A small audio frame classifier, trained from scratch: norm layernorm, activation squared_relu.
Rows from block 3, named by matrix and row number. Rows with one number belong to one attention dimension. Each number is 128 + 32 x the weight over the matrix's rms, rounded and kept within 0 to 255. All counts start at 0. Numbers have three digits each.
# v: attention value (model.blocks.3.attn.v.weight, 320x320), inputs 270-319
# proj: attention output (model.blocks.3.attn.proj.weight, 320x320, transposed), outputs 270-319
v.113:131142181131120104143168097125141175163163126135112117133181104188100154073138149091091165149127164152174103083115091094078072158152120138105121163125
proj.113:146138099100166157100084140108108169149109155149157122134096189111093163163134120165110110137132152151103115105154138193155125138128134120149122167132
v.114:129144073074114124156100118178129121073085142119130111110054175071139101236135121148193082121098130091117097180098208137167128118066094110157109056185
proj.114:169122107155064137124131132128093115153164135143093184133119107221119172076119137114117128146133088146150134089158069133164179117187134157080149157102
v.115:164110162121069133133102096103093155133128140137124136102077179132118140093124129116171082098083173117127107169177166115088074106131087079108123121122
proj.115:098191113142149097149160097156175129096122125147156174123135124105166143087126139140135164160142099153093144062112117108133165145105187181113101110102
v.116:148131106151090134066126120121168106142188135105105122078100091138149149057134070101101145152142092094150112158121128133140136086118123156134109110135
proj.116:155086135092141093165108147115100147105022084122122180132151118107113074202137173162111115101149156175106164083136135134099093102106131109083118120153
v.117:124141155144176164132141165096116181055093109179159154150166106099069108149145144170074120093155090209114155159129103150132143132160155117118131110125
proj.117:124128133123089162094125137116132036176197150090113102139154146144134144055105133073177104158165156079133101135111099109111126114076024103217119124092
v.118:148097173120081175098120113086147125163196134141128097063101122122159106142166118145154111128151120073190112131119167116117119119130106097148164098131
proj.118:154131146115114067147147130119160106091032093130114191107201106091142112114102156161117128156148138148076163095127139106114086122089164177090115122119
v.119:148108174099125102086145157120112162087126145144137082124133134125139072213200141124060133122112112116144122085112142157153135121148080136097133122176
proj.119:138144070108125185134118099110097074151102128102129147109131111103095125124093121132166095136140156135142121142137086122058143083115124110207077122138
v.120:082151135135067118073139133124147169155131146129166134169154139083143088133149105158048146131091149108147122088114107163127132136107113121150155118156
proj.120:148089135118152151120099130146090100097092141150139102090101165126082102125177162137162111094111142081129146160162113124125144109163142126120109140144
v.121:165142143184101125127074125134068105115148089151157133133132128155092119131112151144088135107107120141110168084142086141140122160129110132157165142097
proj.121:106119133104173155152183101138188051104120124124141082109136150098129118100084089121179111163148148097112089146109169122144147151132151120180108104115
v.122:128108119150151109151155116085129121158134128121148123147091157101190119194104210112109126129131145139129143098166117122141175203135116082101131154175
proj.122:103103155142133157152162122142121165121107178109145091130174102101128122109114103171139073116116153148131146195115129140140097119132150179125141137103
v.123:152101151106152088078166106175120137130169112152125171115163118148126125103167146121070139158157105114112139109098131123080122155158138190107170153138
proj.123:134118132135168118110075125107129116095075122110159127132124137131101134158112124166145118147119170138148110121107103140137102119107112127161115096176
v.124:157103142145065140082114143103108123132186133142122151129167122161153099159171141123074151105129144112122181066127070128091116128169096122121182134129
proj.124:107119143112177142132122112127148095097072138078184098155187109064124113136128136183166092108129133128115137148113147068100107098072142137169077116147
v.125:148123153125079123108148117149179142113147136136115122097135140139139120118164093106164110169162062087137120151084166105136110122109104128138145125127
proj.125:153093109099162092155125126128098127112056085151116204112128100121135081152078143177118154114135134157133140085097134140099116125124137132099108109151
v.126:136171124148146153186108072149095115085105127136124129095122158138099120138117117122159069127109144121135099123121155123153084122107135129134133152119
proj.126:136122117174129132140192159094152149177150100149118133127116152150141162082096093093113148148163117132107126099124100166177144098159144119101126107109
v.127:124112106138155147099104134097171113188107141092166154149105068141170134137130127135172094139111121121068147104136135105143113099116148097135125144141
proj.127:085118156101075109152084136136132165097105088113092107073157147083139110168140100147103154111160162139163126161136143133172125139141154160065119138150
v.128:156114144100124098130085152153171144102156125125142167128158151114125154121133104150120122102074136138110177087100093125146081139156113104150099127103
proj.128:081097118119122125170152136151100167143135125168121103167115143132091111118090155084081174147110170119164067165115169112067140118166165145119104161134
v.129:209130158100070164135102089145161107099148114097098147134182143133140129107157106179089148075070145123106096070099066117140077125121138058101088209070
proj.129:082071152124124081149134155139072153143091108157138103131078114114065127147100163066133158160150139105155189151144153142124137141153127168151173120125
v.130:152107125094107094197081101201156080120135123126095162148060138148188143168071112147114060131052153098117109059094131136165073137127110119114120105156
proj.130:098103081094137120147165133157176159185119168194130122171192085080127106076151110133126201162152105184144129144165100201101162125132143157133166160101
v.131:082152116121102064137182159167130080143123129106144114097088125087153126110130109082078144147140141127179152146147135122124121123134092161151088142123
proj.131:141141129099152127137118104142096135127181129169128171137148096137161116139165110198158102139071100171085127095164161174175135142151202122067186091160
v.132:070112103125146075165104141138133114159109113120154117121114138135121093131119118114140111156120132109112118230178143130104162071152100183183077150139
proj.132:153154080137103129127138103147123099085182107118132163157140127126122133137149109141192102112062067153154135036120164108132121160100165098052173126173
v.133:147107124108081097124108186199187136121143138094079142115137156093155116082141109182057136121098177142137098118144113163169101128157072113196090192112
proj.133:126116113097163072186123110143116111152153152135136131159147117086122144118131121098095149170085107154124149168152161113131163144150164159066173089145
v.134:127160122165121148118183181223138140151155095114109128159117134155098102170111111153049139114150151179139108096144121155162175137131123180153145180173
proj.134:171085134105181117070105111139170144110153136178164173109129083055180164081153119110187091149108116141135134132142160127118116179140116086111143146099
v.135:146123151153134114128148120148174088181137095104135140230128146126156132168137171192064146124099144103134130077129139128102114149155136165113149210113
proj.135:162107134105126076134131119129089136103144183171125123126158149119143153088137088141132132144098071192125154102139135166110171133128110099136153112117
v.136:141118133090163148127105094121098150140137154150108124149166154176149124170085157179185155107129103119103111139131107143144135065136128120145182122144
proj.136:087110105140118144048126173132133099131125126086133113131089158108073071139157127102141117100127138142178090112073141084119065135127117128144091129067
v.137:110156138200124140130102065084132148119110104134132079180175105104082111138048130147153160158146085137143144169149112045122082097143139134155136119159
proj.137:177120068111150129071099134125112118091143132101105176159128136147164141116189140142134113085100106131142134058127153152088069133141102143124143119066
v.138:116139133145133145093120139069107211118151111194158126184226116105089087116164119094100105118148097161133137158166101095072153089159103167206119157132
proj.138:179178113148160110156114099162120053088117092107072157136106147155126173121156158194152097110128119105102120086065171119200138146132127116089131123136
v.139:143155121122192142117122125124080134117170138141123118129143139166096164161067183142134139126160125133124179107096090125135110099109189132113191127159
proj.139:095100155158114140058094176098147113109130122074097125114093163157150060126157118107170107105124147112171076120092124116150095109136067113179078135072
v.140:140147129136061070145127149180169096112124160085110115087083134115098168071131084104129180116150174139131127118152110138144125146121133075087102152070
proj.140:072115146076140149134148146136096139160126123157161118139113131140141079159096161115122121131096118131139130169136115155139151100164156162173160121163
v.141:096121073140110142121122133145165119142159089122183166146165126096167124080125128145130164130101093124083155125123105105141141117137142148121087166089
proj.141:156111139136131071140109108133090104079149144138090155118104143178145177115111116128131107156077177139112189111183172157118123171119162115116139116147
v.142:077120092174156123129176109133127121099136112121086095132066134100190108127129098162122122121105155125117109136155122139162121174132081118136152048162
proj.142:165113167086082092141081143138221146142116159137153184131133057058123120110129165176077086174145148124083144139173167151137144114118143135143090159090
v.143:067103164113120087121126162150212094145085178090110144162084148118144107125131114181140129171117172152128137111143120177202138129155090078200082139114
proj.143:141091084066149113159122085214111148094194123168204141140151122074116102099110121116090184170076135185125134155125157135082102145125172178029154103168
v.144:170097112046074091100107153129156142158171097160110134090088098176120142069166102132136107100133125120107148137177144169082083066129141101064080141089
proj.144:106133137178162167180132067123122124127101140057137178183212124117148112188163136164084144112140123142141146064067124043109113171098120085141179150150
v.145:153129173088094130144131121081159115112109123155128114133126059166109112144162109125133120110152130126143099140145130139089111110133104081124083164084
proj.145:118161072147197127107152131167084124129106119074084178172123164127140123129133062141138134132142116139134114083140138103158095137146147149171160098143
v.146:070155179134168069137111100100147142102083153152125089144089164109080108131111117164192047134157121136162115226179192115165094146113124104116111110143
proj.146:138142097110120149105181137141073056085198079163141134140111144167162124148118121138104200162132083167065095052145098152167188092090195166126156153108
v.147:087155156125188073134145103150168126100066173158162131199178078144110122136147090149118120163156084146130085120089076119084096102192158128158095137108
proj.147:127141125118104123137143176133103139144149075149133150104075159094170137160106146086186169077136118148150119116122154122170163183127062183147183143150
v.148:126083100104170146083145140190146120158120165065114083102127112147135172144180147071107082141107127125170135154121135131111171107119122167107102109182
proj.148:131154160134116175146085162063119185143115111144060165145126125111100090089131105147114144094180139112105114128108104067128108112150135099124128124112
v.149:136164153118147163138127116110119169138071165109124095156165120161134114137135097130162107077077135161130097178109098092129108126139150103110097099116
proj.149:124139148104134153083119209121116125144168081185114112167128148142124124044154136107076145192161098145120121075153135155134129076173131133156142132038
v.150:082086192151206100098146179127096150110082224125130103176134105206091116121156130090149063105155123153161149152150146118119110143080126090098151117155
proj.150:171210079131088157132127122109121099153171053125172157113151135091133090119157173150096156159115135120071095166132110147161178101166113188135158176060
v.151:195138162128111221162098161125063122073153129163176163148172158134150071134179140143106178104109140185112138115176111103128144189107107092087115120079
proj.151:151106128151127112105113142155165144160119110099087112145098108111130144070121122106126065169153112104152113151113138139115113080110177090184084081157
v.152:175117143167093185129144154166104142084098120079095124074158183140130150123163127137121103084127155099166165151168177136117101199089099096085140139109
proj.152:115131099074160089126116131039123144162097075121139125194086055140116117099121125127099129241132098103118129111080093176109113033158129150137131067135
v.153:142132156068083109130097144055109100127140124162137120144093112172125098147136164185171081131148155139054151125134107125120122060148104072132098126081
proj.153:117134112162127165101148122197140114092112113086130128137150187128132131140127088129092149121102146208137121081119137121139140180068163124142105116147
v.154:096134135176240138132126158139057158112038193136124099154128108131115147165114159179145085143161108168148115170111119081109108120141139115126105093168
proj.154:158132122079069122087172172151132128132178105164122127095106161128163139105130104069142141155136109136116105096141147159170190072148100174172178164071
v.155:108130179194121094141159100138136124080192099124098180145144116130051101110138091101043138162051146129094113091124105117134152156126111135152133182113
proj.155:149150060145144124128150175175099169172084147130158149086116111085153099132151163111155149134163125131191126203103097157133087146139138169143098102126
v.156:146119150186153159141151167150098095111160104151127201185140176068127115177088115157106176094158132172127155065148083123154133171156123116104162140096
proj.156:144085133130139096146127115145209128134141166103154097105156062103145166100140148060174086112095136135163107181088112143099199102103130086198101133165
v.157:127096155130163087149079140102122139105129131168124162160098143124144095137102123144153108169139140127139120127123104135168129075121095078134126126088
proj.157:106139092149104151102158122194145099107141139114158126161158168135165135124120143112109165167123122172110133122153121126164159140075169126112141120139
v.158:169179112107145164146095110121095117108030185154169097138133138125165102130156134153167142113150124159129099199082134079097091080169125136140115082109
proj.158:098110125112081133091142187117131158119191094146077123126141158156150142061154106057089082126143118134089119043185150143138159075108164122106119152104
v.159:127130146157059067091137139126165093145187115126102144084095123112121107033132047116106141175132131109115183125166164182152124133125113138128156135124
proj.159:110128098124171132162171082155062090152113149103186116129162110109115115209071199176149104088164141148140134173056087099128115190114150121071125135154
v.160:095128144162068069135155174215133139134127180145161091089030146091204168139119126158159081146133150069171202128118183150183157208150080090124138067172
proj.160:160160140133208163104179140097145088115127048101091172137179099170096132164103137090124192124177085156075065123078048191083109140136143155176175160082
v.161:122122130132144230101096134194123141065120108143155148165145111151137137081127108138099160054083028122155162152070133110080127131122122116090148068097
proj.161:147134152171106109136134147104147132185116145087068132105117112128104219139122110086194170125090165108079108117137145146182126124128117150162112184154
v.162:130196145095152116175160044113148109134107103114116180132147141139116085114112107118136131123098086145123059208136157105153137115125176158123114099111
proj.162:101082078084132137081101172144119171129159144148138119121136111153208113111189124126093120163155147131095147088147124107128101072127152134130138115164
v.163:132063171080089080074160184189156083138161131146113156117052094158177148150184103121102099151119177108164170048175166208095153176138087131107144142138
proj.163:124184155190182147163169131099133101105126107119108140086174141160089098149110144146137147126163086163121096153062097150142152153143135142119134111088
v.164:149082184130097070114092107209136140085114146187136150145076124096217151154124111107100136205087113119131163077130124143055125153180075134123178128124
proj.164:145143144159138117134125109109148095133138113058098150139160075149082131125165113132131101058180103138119089147091153150162143187100187136117098160133
v.165:143092144145067106065149153160170135088160082150059100158171090182081119128188088092100153135167155109152149148161142177036157166132080137074142166151
proj.165:177170130148143112195122108101162120111111138142164175118113116111131125091114157157155119125128077070170142142102141141158087116126177163128116087092
v.166:174108110168147175093102115127077129102194131113121070086089142160097184102135155122152123132133124110153172103156082101129101089145121114116175142107
proj.166:160144177144088094129146133077153122154058117136066127146087158082090140117185133114170124137129102077160153175153142155128131162173136150092122148081
v.167:114115111158162144123125123163051116096132132140180129083105139121093181144087145048112174128138068101162183155124131113101188137129098132137202117157
proj.167:187176184182114111149064088092207089188075123041093141166130099104138136151149065144157136124208109090132146149157180175157131146117127170130113136140
v.168:122147141182123110125102151108118164116168122174112087231176148140084128167112091131148115125133153134155149069105129113110128106182131112144115181133
proj.168:149112134096147149160087073145149150130090209126166170136133065079129091187094163184097138136088109132140097162110120105106132157081163178121120132157
v.169:144160172169155104176139117208112101103154052171084181103116159082099122140035092150064175186063086160138126195157186148072172163127119192103125149107
proj.169:152083143127130090128098135104167153150132147095137124181164036165158093151150073112127113115236094086162164096143120131157123084032170103150146093189
v.170:160127099125152141111126172194148101128148136135149149078115085080106145102083134115079158155121060126089132129105145204151131069133139152127089118085
proj.170:147162099162033113134116126105112130125155113121121079123095193161117146121168068115125079067120162106176160146189098107136127093110132114119120146161